python train.py --model="image VQ-VAE" --dataset="simulated telescope pictures of galaxies" --train_examples=195000 --image_size=64 --crop_scale_min=0.8 --horizontal_flip=false --translate=0.12 --bottleneck="vq" --downsampling_factor=8 --encoder_arch="swin" --encoder_norm="layernorm" --encoder_norm_position="pre" --encoder_activation="star_relu" --encoder_mlp_ratio=3 --encoder_head_dim=16 --encoder_fused_qkv=false --encoder_bias="all" --encoder_qk_norm=false --encoder_parallel_block=false --encoder_inner_norm=false --encoder_moe="soft" --encoder_num_experts=16 --encoder_moe_every=2 --encoder_expert_mlp_ratio=0.5 --encoder_slots_per_expert=2 --encoder_shared_expert=false --encoder_patch_size=[4, 4] --encoder_conv_stem=false --encoder_depths=[8, 8] --encoder_widths=[96, 192] --loss="mse" --latent_channels=8 --decoder_norm="groupnorm" --decoder_activation="elu" --decoder_weight_standardization=true --decoder_padding_mode="reflect" --decoder_widths=[48, 48, 96, 192] --decoder_blocks_per_level=2 --decoder_block="basic" --decoder_attention=false --decoder_upsampling="pixel_shuffle" --codebook_size=1024 --residual_init="zero_last" --optimizer="soap" --beta2=0.999 --learning_rate=0.0034 --beta1=0.95 --shampoo_beta=0.999 --eps=1e-08 --precondition_frequency=32 --max_precond_dim=512 --one_sided=true --adamw_lr_other_params=0.00081 --max_grad_norm=3.0 --magnitude_pruning=0.7 --max_steps=3400 --batch_size=64 --epochs=1.1 --lr_schedule="cosine" --final_lr_fraction=0.1 --warmup_steps=340 --weight_decay=0.2 --adamw_weight_decay_other_params=0.05
Rows from block 2 of the encoder of a small image VQ-VAE, named by matrix and row number. Rows with one number belong to one neuron. Each number is 500 + 50 x the weight over its row's rms, rounded and kept within 0 to 999. All counts start at 0. Numbers have three digits each. After the name is the row's rms in percent of the matrix's.
After each neuron's rows are labels from the 100 images, of 14976, where the neuron reaches its highest value: "top examples" is what is common among them. Only what is clearly more common there than usual is listed. The data: simulated telescope pictures of galaxies. In brackets: how many of the 100.
# fc1: MLP up (encoder.blocks.2.mlp.fc1.weight, 288x96), inputs 0-95
# fc2: MLP down (encoder.blocks.2.mlp.fc2.weight, 96x288, transposed), outputs 0-95

fc1.114 115:500500500500500566500500500500540500500500500470500557500500544500586500500610500561500418500500588423550500449572554500385500500419616407388500500500587500616500500426500545500399500500500500592584500500606500392500500500500500500597500405500500500500576536500500591500424500500500500500
fc2.114 172:584500464586582500555410500500500500500500500500457367500543562500500443500500500562500576500554553500500515386500540500480500500388514436442500412542500450500506524500500668500500518500513500451500562500500500449575500556500500444500531489595500332583414500527444588500500500500515500500
top examples: star cluster (30)

fc1.139 115:500500423500500500500500500500629500500500500500500500444500500500578366500635449500500369500500500500500500500407500500568500500500531500500500500430594500500500500500500500500500500500436589500387500500500500500427500500634594361500500500391500500500420500443500654500500500500555500500
fc2.139 077:358500500500500500500500500597510500500500500500500500500500500500500500500500500500500500500500283589500500500500500592393500420331500500500500476500500500500500500500500500500577500500680500500500500389500500489564500416500500500610500500500500500500500500500500500500500500500500661500
top examples: barred spiral (40); winding: clockwise outward (34); winding: anticlockwise outward (33)

fc1.229 093:500544500500500500500436500500500592551500554500580500500500428622500500618500589500583458407500500500404500500500500458424500500500417561500500500425500464578500424500500620500500500500425500500500500500427500419500611500500412500428600572500500500420567364500500500500500580500500500500
fc2.229 082:500500500500500500500472395500392500500500500500500500533500595500500500347500500500500439500500500408500364534500500346500500500572500500500500500500500500500492585500500500438500561500533500590500500500500500531500500500493579376500500411500500642495363500500584582533500568500595500500
top examples: noisy (62)

fc1.74 097:331536500500500417500500500500500605500560500500397457462602557560500500581500500500500500500500500500500500421559500500500500500500500500500500394500500541410500598500414500568500500551500500500500500500500500596500500500416500617610500500500500570500500388500500500500500500682500551500
fc2.74 145:446500564500536500500549500500500547500500500500500656500500500500500500500585586545500572422452372389631496498542413399581539500500462500500500500467500532365500402576500500467500437500500570500500500500500500500500500500500434500553500500604374500429434500500500500500500500500407500500
top examples: edge-on disc (56)

fc1.138 096:500500500500500500500500380564500500500340500500500500500500500445594439500500500594500500436500544500500492500500424430500500422500444500500500616500500500500419596500500561500613500500606500587500500586422500500500500500500500500587500500500500584566500604545391500582550500581500590500
fc2.138 089:500500577500500500500500569602500500500500500500500500613399569553500500500500500577611500500500500500500500500533500500500500475582500590444378459468696500500500500579500367571500500500500530500500500500399471500500500560500500500393500500500500541397500516545500500500417554383500500500
top examples: noisy (69); star cluster (51)

fc1.149 087:407500542500500358500500500500500585500565500441500500430500551500500618500500576500500500500500428500500500500500475500500500431614500500500500500500584415500500402500500594500500500500500500500500500500500500500500500500657500500338500500376500570572500479569500500500500661558500500500
fc2.149 052:500500500500500500500622500500500500500500500603500500500529500500581500500500500500500500603408431500500500500398428500500500500358500500500500392500500444500298500500500500500500309500500500500500500431500500500500500400500500500500500500500500500500567500500419500500500500672500500500
top examples: noisy (100)

fc1.108 083:500500582596500500500500397581500500500500500500500576364500581584500500500500500500579500500549500427500500500500500500500500500562500500500500500500500500500500500500500601500500500500500263634500500500500500500500555500605500500500500430500500626500500500634500500379500500500500500500
fc2.108 088:500500500500379500533576500423533500500500500608500500500500500500625500581460434500500500606500500589500500579391404472500500500500500500500500500500419500431369445500500500500500500500397500500417500565608438500500500366500500550500500585500500500500500500636500500500500500598500500500
top examples: noisy (100); tilted (38)

fc1.286 101:500500500500500500500500605500500500500500646500500622500500500500500500500619500500500500500455618500500500500500597396588447500500447500500500500391500500335500500500500500631500500500500500567631500500500500584570578500500500500500440500568500525500500357500435500500500500500500500500
fc2.286 080:391577500500385500576500500549500500500500500500560500500500500500500500500500500581500452500500500500474500500500500588500500500500583500500440500500500627500408500500500500500500500500500500500352500500559500500500500378500668306500500500500503500500500441395500500500500380599500500500
top examples: many-armed spiral (51); winding: anticlockwise outward (48); irregular (34)

fc1.217 103:302500500500500500500500500375500500500500500500500500500433500412500500435536500500500405500500500500393500500500500500500500304367500500500500393568500500572500500500500500500521500615561500500500449500500500500500555500500500386500445500500500500500500500500440500384587500567500500463
fc2.217 087:592500500399500500403412579500500500500500500374330530500500500500500500623500500500500500500500500500500500659569500500500445500500543500500500567500500500418500500500465500500500500500500500500500500500500316500500480500500500500500500500500500500500500616500384500563500500377400500500
top examples: barred spiral (61); winding: clockwise outward (35)

fc1.172 098:500453500411500500411500500500500584500469500500500500506419500500500500500500500292601500500500500500500559500417500500500500482500500500403500500423610500500363500500598500500500500500519500567500430383500500500500500603434500500611500500500500500500500500602500557500612397500500500500
fc2.172 137:532500598536500338500500500436446472396500431465597562500500550423532500500467500577500500458488450500500500500593500613451500500500500500472500500500500520500563500500564605500500500582585596500500500500500603453500500500574562500423500500500500500378467380549500457500476500611500494496
top examples: many-armed spiral (57); tilted (51); winding: anticlockwise outward (42); winding: clockwise outward (38)

fc1.70 115:592500500470605511446593500500500433500424500445500434635434500500566500500454500500500500500380417642500500500577429500500500500500500500500593500500568500406421500532500500500573518500500500500500500500500500416418500583500500643500565500500500394488400500500500500436500500500483548500
fc2.70 116:500550500446589500535500500530337500568417396568500370549500500500500500500500500500480500500500500500500466500500500437500572500500512426557460464444578526500500500500551500500589500434459457500500500393500629452500500606500500500500425500500500500412500500500500500500500655500500353500
top examples: bright star with spikes (77); round elliptical (56)

fc1.220 109:500500362432500500500365500500500500500452500500500500500500500500412500500500500500500500500500642500500500500500500346551500500500435500418580500500408500639500500439500500500500500500500500500500500500548500589500500500500500500595500500500411577500433500500441500368500391500579578602
fc2.220 106:500604500500457500613448440500429413500500500415556500500500447500500500500511500588500500422500500512500500382500500601337500500335500500500367500413500497500500500500500500500500619500579552500500500500500500500500500500500592500500500500500645500500500484500500500500500500609500526500
top examples: edge-on disc (63)

fc1.248 101:500567500500468473552441500500500500348500500500500500500500620500500500500500418500428500423500500500422604500500500500500500500600393551407500500446564500500500500433500500500500500500421500406500500500589500500500500500500500500379558500500500500438500500412500449500500500607681611500
fc2.248 026:500500500500500215500500798500500500500500500500500500500500500500500500500500500500500500500500500500500500500500239500500500500500500500500500500500500500500500500500500500500500500500500500500500500500500536500500500500500500500500500500500500500500500500500500500500500500500500500500
top examples: bright star with spikes (82); noisy (74); round elliptical (45); flattened elliptical (26)

fc1.46 093:404636500500500500500500564571500500500471500500500500376500500500500391500500500500589421500500500436500500500500500500500500386500500479500500500500500500500500500500386590500500500500500500500500500500402555470559544500500500500538414568568500320500500403653500500500439500500371500500
fc2.46 084:584569500500500500500357500500500500577500500500500500500500426542500500500500500366500500500500500474608473500500500380561500500500500450486500595500500500471569500500500500500500509584497500500500590500500500500500652500500430500500500331500500695500500500443500502613500500500453500500
top examples: barred spiral (48); tilted (41); winding: anticlockwise outward (37)

fc1.231 088:698500400500500500500500386553500500500500500500597500442500500500500500438598500500500409413500500500575500500500597500422500500500500500500500500500500500647500500500500500500500500605500500433500500560500500500500582500570500640602500500500500402500500500500596588500500500445500500500
fc2.231 060:398500500669644500500585500500435405500500500500500500500542500500500407500434500500500500500500500500463500360500595500500559500500500500500592500384630500500434500500500500500571500500500500500500500451500500500532500500597500383500500500500500474500500348500575500500500500500585500500
top examples: star cluster (26)

fc1.254 094:500551418620500554500500500386500500500500500500568500500620500576500500500576500500500500600500500580500500391500500500500500545500500500500639500500621435500500500500500500500500385500500500500500500500500500500500500469500500500636659500500500500393500500500415500500500500393427585500
fc2.254 115:500500500500692500494431419500500500573500546500615500500500500500500410460500500500438500412613500455552427500500562466500500500451646500500437500500390500500500500500500500500500515544590427500653500500500599500500491500500584500569500501426500549500500436500500500537527579530500500500
top examples: edge-on disc (28)

fc1.270 089:500411500500455560500500500500500500324500414600500500446500500500535500500500406500500500392500500500500500500500500417500444394500500444500500500500500500351500500500500500500500500566500500500369456423500500500451500586500500500500500500500500500500410390500500500500500576663500586411
fc2.270 069:500500500302500500592500500411500500500500569500572500580607500500636500500500500500500500500500500500500500500500500421500520500436500500500418403500500567500351500500500482577614500500500500500500500500572500500500500500500500500383500500500500500500500500500500412500622635554500500445
top examples: bright star with spikes (87); many stars (62)

fc1.269 092:586500500561500500500500500500500642500500563651500578500500500500595500500500500500500500468405500500500500500399518578536500566500442406500500500417611598500500352500500500500500500500464500500427637500500500500559666500500500500500500467500500389500500500500500461500500500500500500500
fc2.269 121:443450420460500500500525500500500500556465491405500500540500500500500500500568615500500416500500500409500500544500446500534500500500551500553500450500500500500500500500500570500500500399580413500500500500424517500333500500500633500586386500402622637578500562500500500500568529500515556500
top examples: many stars (80); noisy (77)

fc1.104 087:500574403500500500500443500500447416500500593444450500586500365500500500596584500500500500399500500559500500500500500500500500560500500500575500500500500592384500444550384500500560597500500436428384500500500500438583500529500500500500500500500420500500500500500500500500500618500415500369
fc2.104 058:618526500408500500500354500500500500500500448553412500500500500500405500500569500361500500500500500500500500500500577500576500500500500350500538598500500419500607554500500500500500500500500450500500500500500500591500500594500500500500598500576500500500500389500500500569500500381500500630
top examples: bright star with spikes (96)

fc1.99 076:500500399500500402500500500500500607500500500500436500500370500500500500566500500500615500500500500500500500500500500500500500500592500500500618500500500500421500500500500500500654404500500500500375609600364438638500500561500500500500500500500500500500500500500500384500539500500561587500
fc2.99 117:500433500500465463418500500528500500500565500553453500500500629500500500404500500500425500528323500500500500500500578605500500500500464566462500500479500415470578477585500500500428500482550500500376324500500500500500500500500500500500500500578587559414579500540568544500500399500551500500
top examples: many-armed spiral (43); winding: anticlockwise outward (40); winding: clockwise outward (32)

fc1.134 087:500500500500424444595500500500500500500500500627442500500500500409500500500594377471500500500500500500500500587500500402588500372500500500500500500433395500564410430500500500500500500626447500500500500500500500440500578556500500500500601500500500567596500412369500500500500424461410500500
fc2.134 084:500500500500500500500500500500500500500618500500500500500500500500500500414500500648500500500500682500500500407500650549500562480500500447500500500433620500402500441500574411500500500500500500440435500500500500500500375500500500411500500500621617403500567434500500500500500500500500500500
top examples: irregular (54); ring galaxy (30)

fc1.274 081:500500500615500404500500428500404500500617500500500500500500500500555566500500500500570577500500500413500500584500500389500500500559419500500500401500500500500500423391500500591500602616500500611567636420500500500500500500422456500500500431500500554621500500500500500500500500500500548500
fc2.274 051:500500407500500606500500500500670500500500500500500500500500500466500500500344500500574500423500500500500500500637500462500617500500500572629500500500500538500500500500573500450500500582390561386500500516573500500500500500500500500391500500500500362500500577500500432500500500500416500500
top examples: noisy (96)

fc1.282 160:550500518500460500500562500500413459500500650500500600500422560439442500500500500500500500500500500577500500500500500413556429500500500500455500548399444540500500372684500500500500500500500500500500500635528448596500500500500649500500500500500547500500500500500426500500639500457500500500
fc2.282 050:500500500500500360563500500500500500500500500500500500500500500500500500500356500500500500500500500500500500500500500500500715500500500500500500500500500500500500500500500500500500500500500500500500500500500500500500778500568500500500500500500500500500500417500500500253500500500500500500
top examples: many-armed spiral (65); winding: clockwise outward (51); tilted (50); winding: anticlockwise outward (38)

fc1.287 084:588500500386500450500359500500532500500500500500500575500500550500500500586500544420500500500500500592500500500500612500500500500500500500565600623500500500500390500500500500500578500500432500558500410500352500500500410500500403565430500410500534500500500500500500500500500500388419585556
fc2.287 095:434440500500405446500500500578472500434572390594476500500457500500500500395500500555500437441403564500500560383500561559500500500472500500500529500431500500500500500500566500500478500442500500500500417500500500500626500621549586500500440500630500500500500433500500500365500500500626500500
top examples: many-armed spiral (48); winding: anticlockwise outward (39); tilted (38); winding: clockwise outward (34)

fc1.222 086:666596500500500500500445500500500500500500500500563500500500500500500545500394576347500500500500500500505396500400500500517500500444500500392562500500500500596500380392500454500500500500500500500500500500500500500500500500575546500362608500500426381440500500414500500500589500500500500500
fc2.222 139:453500500597550500500500500502500500505531499500500500504424500415500492500587500500485500500500463376500442500587452379500500500500532477560500427500500500489500617469500527436500507500613500500500500459440620500423442500409500500500396500315575601500500553500500571500500500576572500500
top examples: many stars (85); noisy (66)